From a checkpoint of a small CTC image transcriber.
Data: 90422 training examples, 17.0 epochs.
Rows from block 8 of a small CTC image transcriber, named by matrix and row number. Rows with one number belong to one channel. Each number is 128 + 24 x the weight over its row's rms, rounded and kept within 0 to 255. All counts start at 0.
After each channel's rows are labels from the 100 images, of 14976, where the channel reaches its highest value: "lies over" is the class under the peak. Only what is clearly more common there than usual is listed. The data: short English words printed on busy colour backdrops. In brackets: how many of the 100, against the usual share in percent.
# convs0: first 3x3 conv (model.blocks.8.convs.0.weight, 256x128x3x3, each kernel summed), inputs 0-63
# convs1: second 3x3 conv (model.blocks.8.convs.1.weight, 256x256x3x3, transposed, each kernel summed), outputs 0-85

convs0.253 [107 135 113 104 139 139 137 138 153 135 106 135 119 106 159 121 158 129 140 117 137 140 156  88 102 183 123 161 133 143 139 126 153 151 123 101 113 121 122 108 154 118 131 135 104 127 116 124 119  89 119 105 117 114 125 113  92 189  72 135 144 120 165 138]
convs1.253 [107 135 139 129 166  65 104  92 138 201 121 110  99  97 123 170 147 110 104 129 148 164 144 125 115 118 138  98 121 126  62 127 112 125  99 121 146 145 111 132 119 117 121 117 117 156 166 149 139  83 141 119 113 127 135 135 128 110 104 108 130 129 123 113 107 126 151  98 116 136 116 128 165 114 107 124 111 120  84  93 120 141  76 117 114 135]
lies over: letter a (26 vs 0.3)

convs0.160 [175 143 126 125 122 137 133 147 100 136 158  99 123 153 135 172 134 143 112 128  96  84 148 113 138 122 147 131 126 141 115 109 106 135 114 141 140 105 134 147 133 109 133  99 129 138 122 128 163 145 121 178 164 137 138 131  75 119  88  90 113 105 125 113]
convs1.160 [148 129 136 124 124 105 125 142 174 103 123 165 149 114 117 137  86 135 100 170 206 148 126 145  82 130 137 171 137 137 107 163 127 111 109 100 129 115 168 134 143 144 127 139 141 166 108 111 141 232 126 135 121  83  75 136 148 145 128 143  96 132 147 129 111 147  85 136 130 188 131 143 140 162 160 117 136 100 133 113 110 130 166 127 164 103]
lies over: letter g (31 vs 0.1)

convs0.143 [150 129 158 134 154  96 144 100 147 110 100 126  96 126 131 100 122 105  89 130 132 133 130 135 114 160 118 143  95  88 174 106 146 123 116 104 102  95 149 168 141 123 112 135 122 124 112 116 131  98 100 137 101  92 112 110 147  82 130 133 116 106 105 144]
convs1.143 [120 109 112 137 160 124  94 105 133 125  67 128 103 145 139 228  98 112 118  97 134 141 140 136 158 118 117 130  81 114 103 127 108 133  75 105 138 102 132 113 114 142 160 163 136 141 130 133 130 108 140 148 123 145 163 101 117  89  85 149 156 131 133 126 116  96 164 176 125 133 114 139  87  82  92  84 143 130 124 141 137 156 100 130  73 125]
lies over: letter a (62 vs 0.3)

convs0.235 [109 130 115 119 134 118 137 131 111 137 131 115 128 102  90 143 134 109 130 176 125 112 103 113  98 121  97  61 134  98 119  85 118 119 113 136 132 108  87 135 129 126 216 112 129 120  95  95 122 112 147 115 149 122  99 123 167 115 133 116 109 135 129 113]
convs1.235 [151 104 134 143 105 104 109 137 127 106 157 116 113 120 147 131 122 133 153  90 122 104  98 104 100 164 152 102 160 123 138 134 108 108 117  46 121 186 112  95 141 102 126  90 110 117 190 116 133  91 139 114 123 133 130 104 228 128 139 124 142 129 157  94 132 142  82  96 124 142 128 124 157 125  82 149  90 131 128 124 144 161 149 135 153  92]
lies over: letter r (32 vs 0.1)

convs0.6 [ 97 126 119 148 128 143 141 149 157 167  97 180 135  45 129 160 151 190 133 113 114 102 131 128  94 123  94 122 110 159 121 114 149 123 145 108 123 145 125 142  91 112 142 108 159 129 128 140  98 144 149 104 110 125 139 132 152 118 144 172 133  88 110 135]
convs1.6 [138 138 117 127 133 125 128 147 138 122 121 113  97 137 148 150 131  71 123 117 136 124 132 108 120 120 140 139 110 138 134 110 134  70 137 110 103 103 179 130 167 119 119 135 167 154 120 139 133 113  94 152 167 173 132 130 140 152 102 150 121 154 149 112  96 116 122 116  92 112 129 102 146 119 168 162 138 135 145 129 169 181 155 140 164 108]
lies over: letter t (42 vs 0.1)

convs0.26 [125 145 152 103 110 116 148 113 124 143 134 114 115  63 103 112 138 105 139 127 106 132 109 146 100 134 101 146 178 124 161  92 129 114 105 108 148 122 113 139 101 126 101 106 160 126 159 129 130 111 125 127 124  98 127 152 106 135  75 127 104 113 125  90]
convs1.26 [ 93  70 120 121 110 115 153 125 198  73 170  73 120 200  94  84 108 112 111 106 131 145 129 131 143 154 132 108 171 136 102 161 138 150 112 111 118  98 148 105 137 111 141 155 130 113  97 105 123 138 116 163  96 132 125 138 102 123 101 112 111 103 134  97 111 106 120 134 112 103 161 153 114 126  97 109 123 100 154 145  93 167 174 115 121 117]
lies over: letter r (33 vs 0.1)

convs0.15 [118  84 126 137 140 120 195 105  98  99 117 148 136 161 132 137 109 118 119  68 138 127 109 130 107 135 169 140 120  77 118 129 151 137  83 140 105 129 114 133 195 105  92 124 114 158 151 125 142  93 104 115 117 194 109 132  92 122  88 121 116 107 113 130]
convs1.15 [125 139 154 148 118 117 141 118 137 161 120 172 118 112 112  76 144 146 129 105 133 144 131 134 161 124 107 108 110 112 117 122 136  88  90 123 106 130 151  92 167 177 146 139 145 155 109 151 110 109 110 109 143 155 153 112 143 123 155 109 138 115 119  94  93 103 102 139 133 173 116 126 124 151 134 110 125 135  90  96 123 110  72 130 150 177]
lies over: letter x (77 vs 0)

convs0.139 [137 114 162  95 129 123 163 108 103 130 121 173 112  84 149 120  84  91 127 102 142 126 137 139 102 135 107 102 124 116 133 146 118 127  53 164 114 116 136 129 139 135 129 125 142 136 140 112 137 181 141 141 153 153  96 106  98 117  94 146 138 129 115 134]
convs1.139 [155 154 148 112  94 128 116 133 152 139 151 129 112 112 156 128  77 129 152 122 142 134 113 139 118 123 225 103 188 145 105 108 129 243 135 145 100 107 126 134 112 103 108 125  76 105 116 167 102 134 157 101 131 144  89 153 148 160 174 132 109 161 116 132 162 100 132  99 144 100 119 118 125 116 133 120 117  66  99 116 131 140 113 113 121 122]
lies over: letter t (62 vs 0.1)

convs0.154 [103 122 132 138 112 110 118 113 160 156 120 170 155 159 137  77 124 101 106 101 126 137 166 102  97 112 124 119 120  93 100 145 156 126 121 115 129 118 123 118  72 131 128 103 115 133 120 130 151 150 164  99  94 118 108 106 130 101 121 172 154  82  96 153]
convs1.154 [129 157 129 101 212  72 133 106  99 123 122 104 165  88 106 155 139 137  75 164 147 202 140 167  52 142 135 121 114 171 120 121 158 141 103 128 134 105 141 122 113  94 130 177 142 134 136 141 136 158 109 158 120 140 117 107 148  97 132  74 158 143 139 123 155  91  95 116 147  99 138 118 176 117 149 123 114  93 129 123 108 128 150 130 115 107]
lies over: letter a (38 vs 0.3)

convs0.140 [104 124 118 152 118 113 135 131 149 132 125 148 134 130 120 165 109 139 126 127 116 134 138  93 104 109 124  84 125  95 182 101 107 116 136 130 115 124 159 148  83 135 126 121 129 122 141 114 130 120 128 127 138 131  88 148 130 157 117 100  88 101 155 145]
convs1.140 [156 129 159 118 156 109 129 144 126 113 126 162 109 106 130 132 136 126 133 183 163 120  83 127 135  98 108 106 138 122 145 130 107 148 130 125 124 142  94 126 155 127 130 157 127 109 147 123 130 130 112 171  83 121 105 146 189 153 107  66 126 138 130 114  99 121  99 127 157 132 129 136  70 125 166 109 117 124 106  92 120 187 101 150 147 166]
lies over: letter r (26 vs 0.1)

convs0.66 [109 120 139 163 136 114 124 113 106 166 182 126 175 123 123 139 115 116  77 114 129 141 115  97 113 135 151 131 136 136 116 190 120 154 120 146 175 160 142 117 171 135 156 124 101 113  94 127 130 110 107 116 172 150 109 105  85 126 150 167 102 116  95 128]
convs1.66 [122 129  99 117 120 149  97  88 131 141 167 105 106 138 120 191 155 172  97 140 116 101 117 123 192 130 116 144 117 139 126 146 200 103 147 105 120 132 130 102 166 182 121 127 161 162 120 140  78 168 101 139 152 190 116 100 159  97 134  95 146 154 107 154 141 122 129 118 152 128 104 143 133 148 119 121 117 107 127  85 128 120  92 123 115 200]
lies over: letter x (25 vs 0)

convs0.24 [121 116 115 156 134 126 133 113 100 116 126 114 118 123 143  99 128 148 106 122 100 105 102 114 144 114 160 130 136 128 166 122 108  84 142 115 158 111 132 141 104 122  85  78  95 142  93 126 111  76 117 148 116 103 151  97 140 159 115  95 114 127 105 125]
convs1.24 [113 160 129 143 109 127 144 143 121 119 186 118 149 131 195 119 103 119 171 126 171 145 134 149 121 182 173 113 126 124 146 123  99 167 131 107 163 121 154 127  95 117  77 114  95 104 114 157 146 124  91 151 115 114 178 124 114  95  84 115 135 113 172 116 117 134 112 180 128 104 143 157 181 116 119 116 178 152 100  91 110  79  98 114 165  61]
lies over: letter r (48 vs 0.1)

convs0.67 [150  97 123 110 139  99 161 164 125 138 164 105  90 106 121 125  90  89 119  95 118 149 129 124 127 124 133 129  99 111  86 110 136 162 151 119 133 154 151 127 187  81 133 101 114 116 106 140 127 178 110 125 168 137 122 131 138 120 119 134 130 108  75 124]
convs1.67 [120  99 133 102 124 126 129 116 136 138 103 138 101 176  96 173 123 141 130 112 130 118 138 120 125 153 132 139 116 136  94 158 117 232 147 110 106 147 141 130 190 149 121 114 152 118 120 112 129 136 152 148 163 152 129 142  77 103 143 155 103 148 107  88 225 132  97 131 110 181 136  79 112 120 121 124 159  84 141  90 135 152 143  98 114 162]
lies over: letter x (57 vs 0)

convs0.198 [113 136 139 114 153 133 147 122 111 119  98 163 138  67 140 139 149 138 124 106  89  79 120 144 166 147 137 123 131 115 108 144 145 103 138 118 101  87 141 126 148 130 141 127  92 117 146 156 101 118 142 118 112 122 114 127  79 141 111 116 133 141 129 147]
convs1.198 [110 176 172 128 146 102 142 109 103 128 129 157  94  98 112 131 167 143 129 114 123 144 108 117 108 136 188 111 126 103 138 129 130 104 105 107 129 126 111 133 124 118 136 120 156 110 129 132 139 122 132 137 135 115 167 162 143 195 146 137 160 171 124 131  87  96 131 107 159  99  84 133 150 118 132  84 155 169 133 115 106 139 141 105 115 101]
lies over: letter t (29 vs 0.1)

convs0.226 [174 151 121 156 174 182 160 125  81 119 182 132  99 134 151 141 121 100 133 124 126  79 199 113 110 168 134 113 137 154 111  96 125 151  90 121 134 119 124 136 113 124 110 103 121 133 113 129 144 137 114 168 141 138 113 139 114 139 138  70 165 100 139 169]
convs1.226 [116 104 109 121 189 114 128 160 133 113 134 131  73 140 110 109 127 121 135 146 134 146 114 143 149 120 129 148 150  96 107 144 135 113 131 176 113 121 122 130 101 136 101  95 151 141 111 123 141 236 156 116 128 119 101 152 137 106 109 138 144 122 108 133 123 124 131 134 140 150 139 116 136 131 112  83 109 144 159 103  76 142 175 103 152  99]
lies over: letter g (40 vs 0.1)

convs0.53 [142 139 114 101 146 122 168 119 146 107 111 121 113 122 123 132 148 119 154 100 105 115 152 161  79 106 126 123 129 111 120  97 141 143  96 125 127 120 114 112 147 131 125  94 131 141 111 122 132 103 122 152  85 162 121  91 134 132 129 150 143 122 142 114]
convs1.53 [148 134 164 132 125 108 163 144 160 129 127 141 138 102 117 140 108 156 145 144 133 112 164 101 108 174 136 113 102 137 101 130  88 134 138 117 117 142 157 108 136 124 112 110 137 163 117 129 100 115  98  81 114 115 117  94 149 186 113 135 140 116 118 139 125 117 114 148 125 117 143 131 126 113 130 103 117 131 155 152 169 171 123 123 119  91]
lies over: letter t (31 vs 0.1)

convs0.25 [125 107 125 130 114 125 122 131  84 110 124 115 147 128 129 108 108 113 186 125 146 123 171 144 106  93 108 109 122 163 128  98 117 103  91 151 164 131 143 144  92 104 135 110 158 140 108 100 114 107 157 113 139 123 124  77 119 128 112 136  99 103 128 121]
convs1.25 [124  67 108 109 123 121 129 108 151 122 135 126 123  75 150 119 106 142 150 125 105 121 141  95 135 133 138 109 165 128 123 125 152  93 142 152 157 150 159 140 139 136 118 125 182  99 185  95 170 134 133  93 140 148 137 128 174 119 153 113  98 117 134 117 147 177  85 105 145 111 121 124 139 121 139 129 100  91 101 159 138 174  86 124 142 155]
lies over: letter r (31 vs 0.1)

convs0.141 [142 113 148  80 132 122 140 135  95 143 125 115 152  95 110 139 128  99 175 113 128 118  90 120 143 126 110 155 124 129 155  76 136 118 115 117 140 142 106 119 139 118 149 138 133 123  93 136 130 100 126 138 138 110 139 108 196 139 122  93 133 148 122 143]
convs1.141 [132 112  66  76 107 117 148  92 123 130 158 119 116 119  64 128 123 106 133 105 128 152 153 140  98 104 116 138  90 124 145 104 141  90 111 134 143 126 150 125  87 148 139 116 139 132 143 125 153 121 110  98 130 125 134 161 131 114 130 115  74 162 150 103  94 121 106 117 135 170 134  91 138 133 128 141 112 112 125 124 127 142 142  97 127 101]
lies over: letter r (44 vs 0.1)

convs0.164 [131 114 134 157 134 143 121  94 159 124  98 121 139 162 130 112 138 132 113 121 112 119 140 113 127 117  82 156 133 124 132 146 133 119 134 112 125 125 123 116 138 104 147 163 108 116  82 123 141 122 120 114 127 117 111  91 109 198 131 137 159 141 164 133]
convs1.164 [129 125 130 117 175 124 108 143 158 242 159 147 112 128 133 159 112 113 140 169 126  60 114 113 118 124 106 167 129  96 166 118 153 135  97 160 117 128 160  88 105 105 110 178 145 106 114 135 154 147  96 127 149 132 130 173 154 133 146  90 124  85 126 110 139  98 136 140 124 105 148 122 123 133 127 121 124 142 138 109 131  82 111  81 134  97]
lies over: letter a (31 vs 0.3)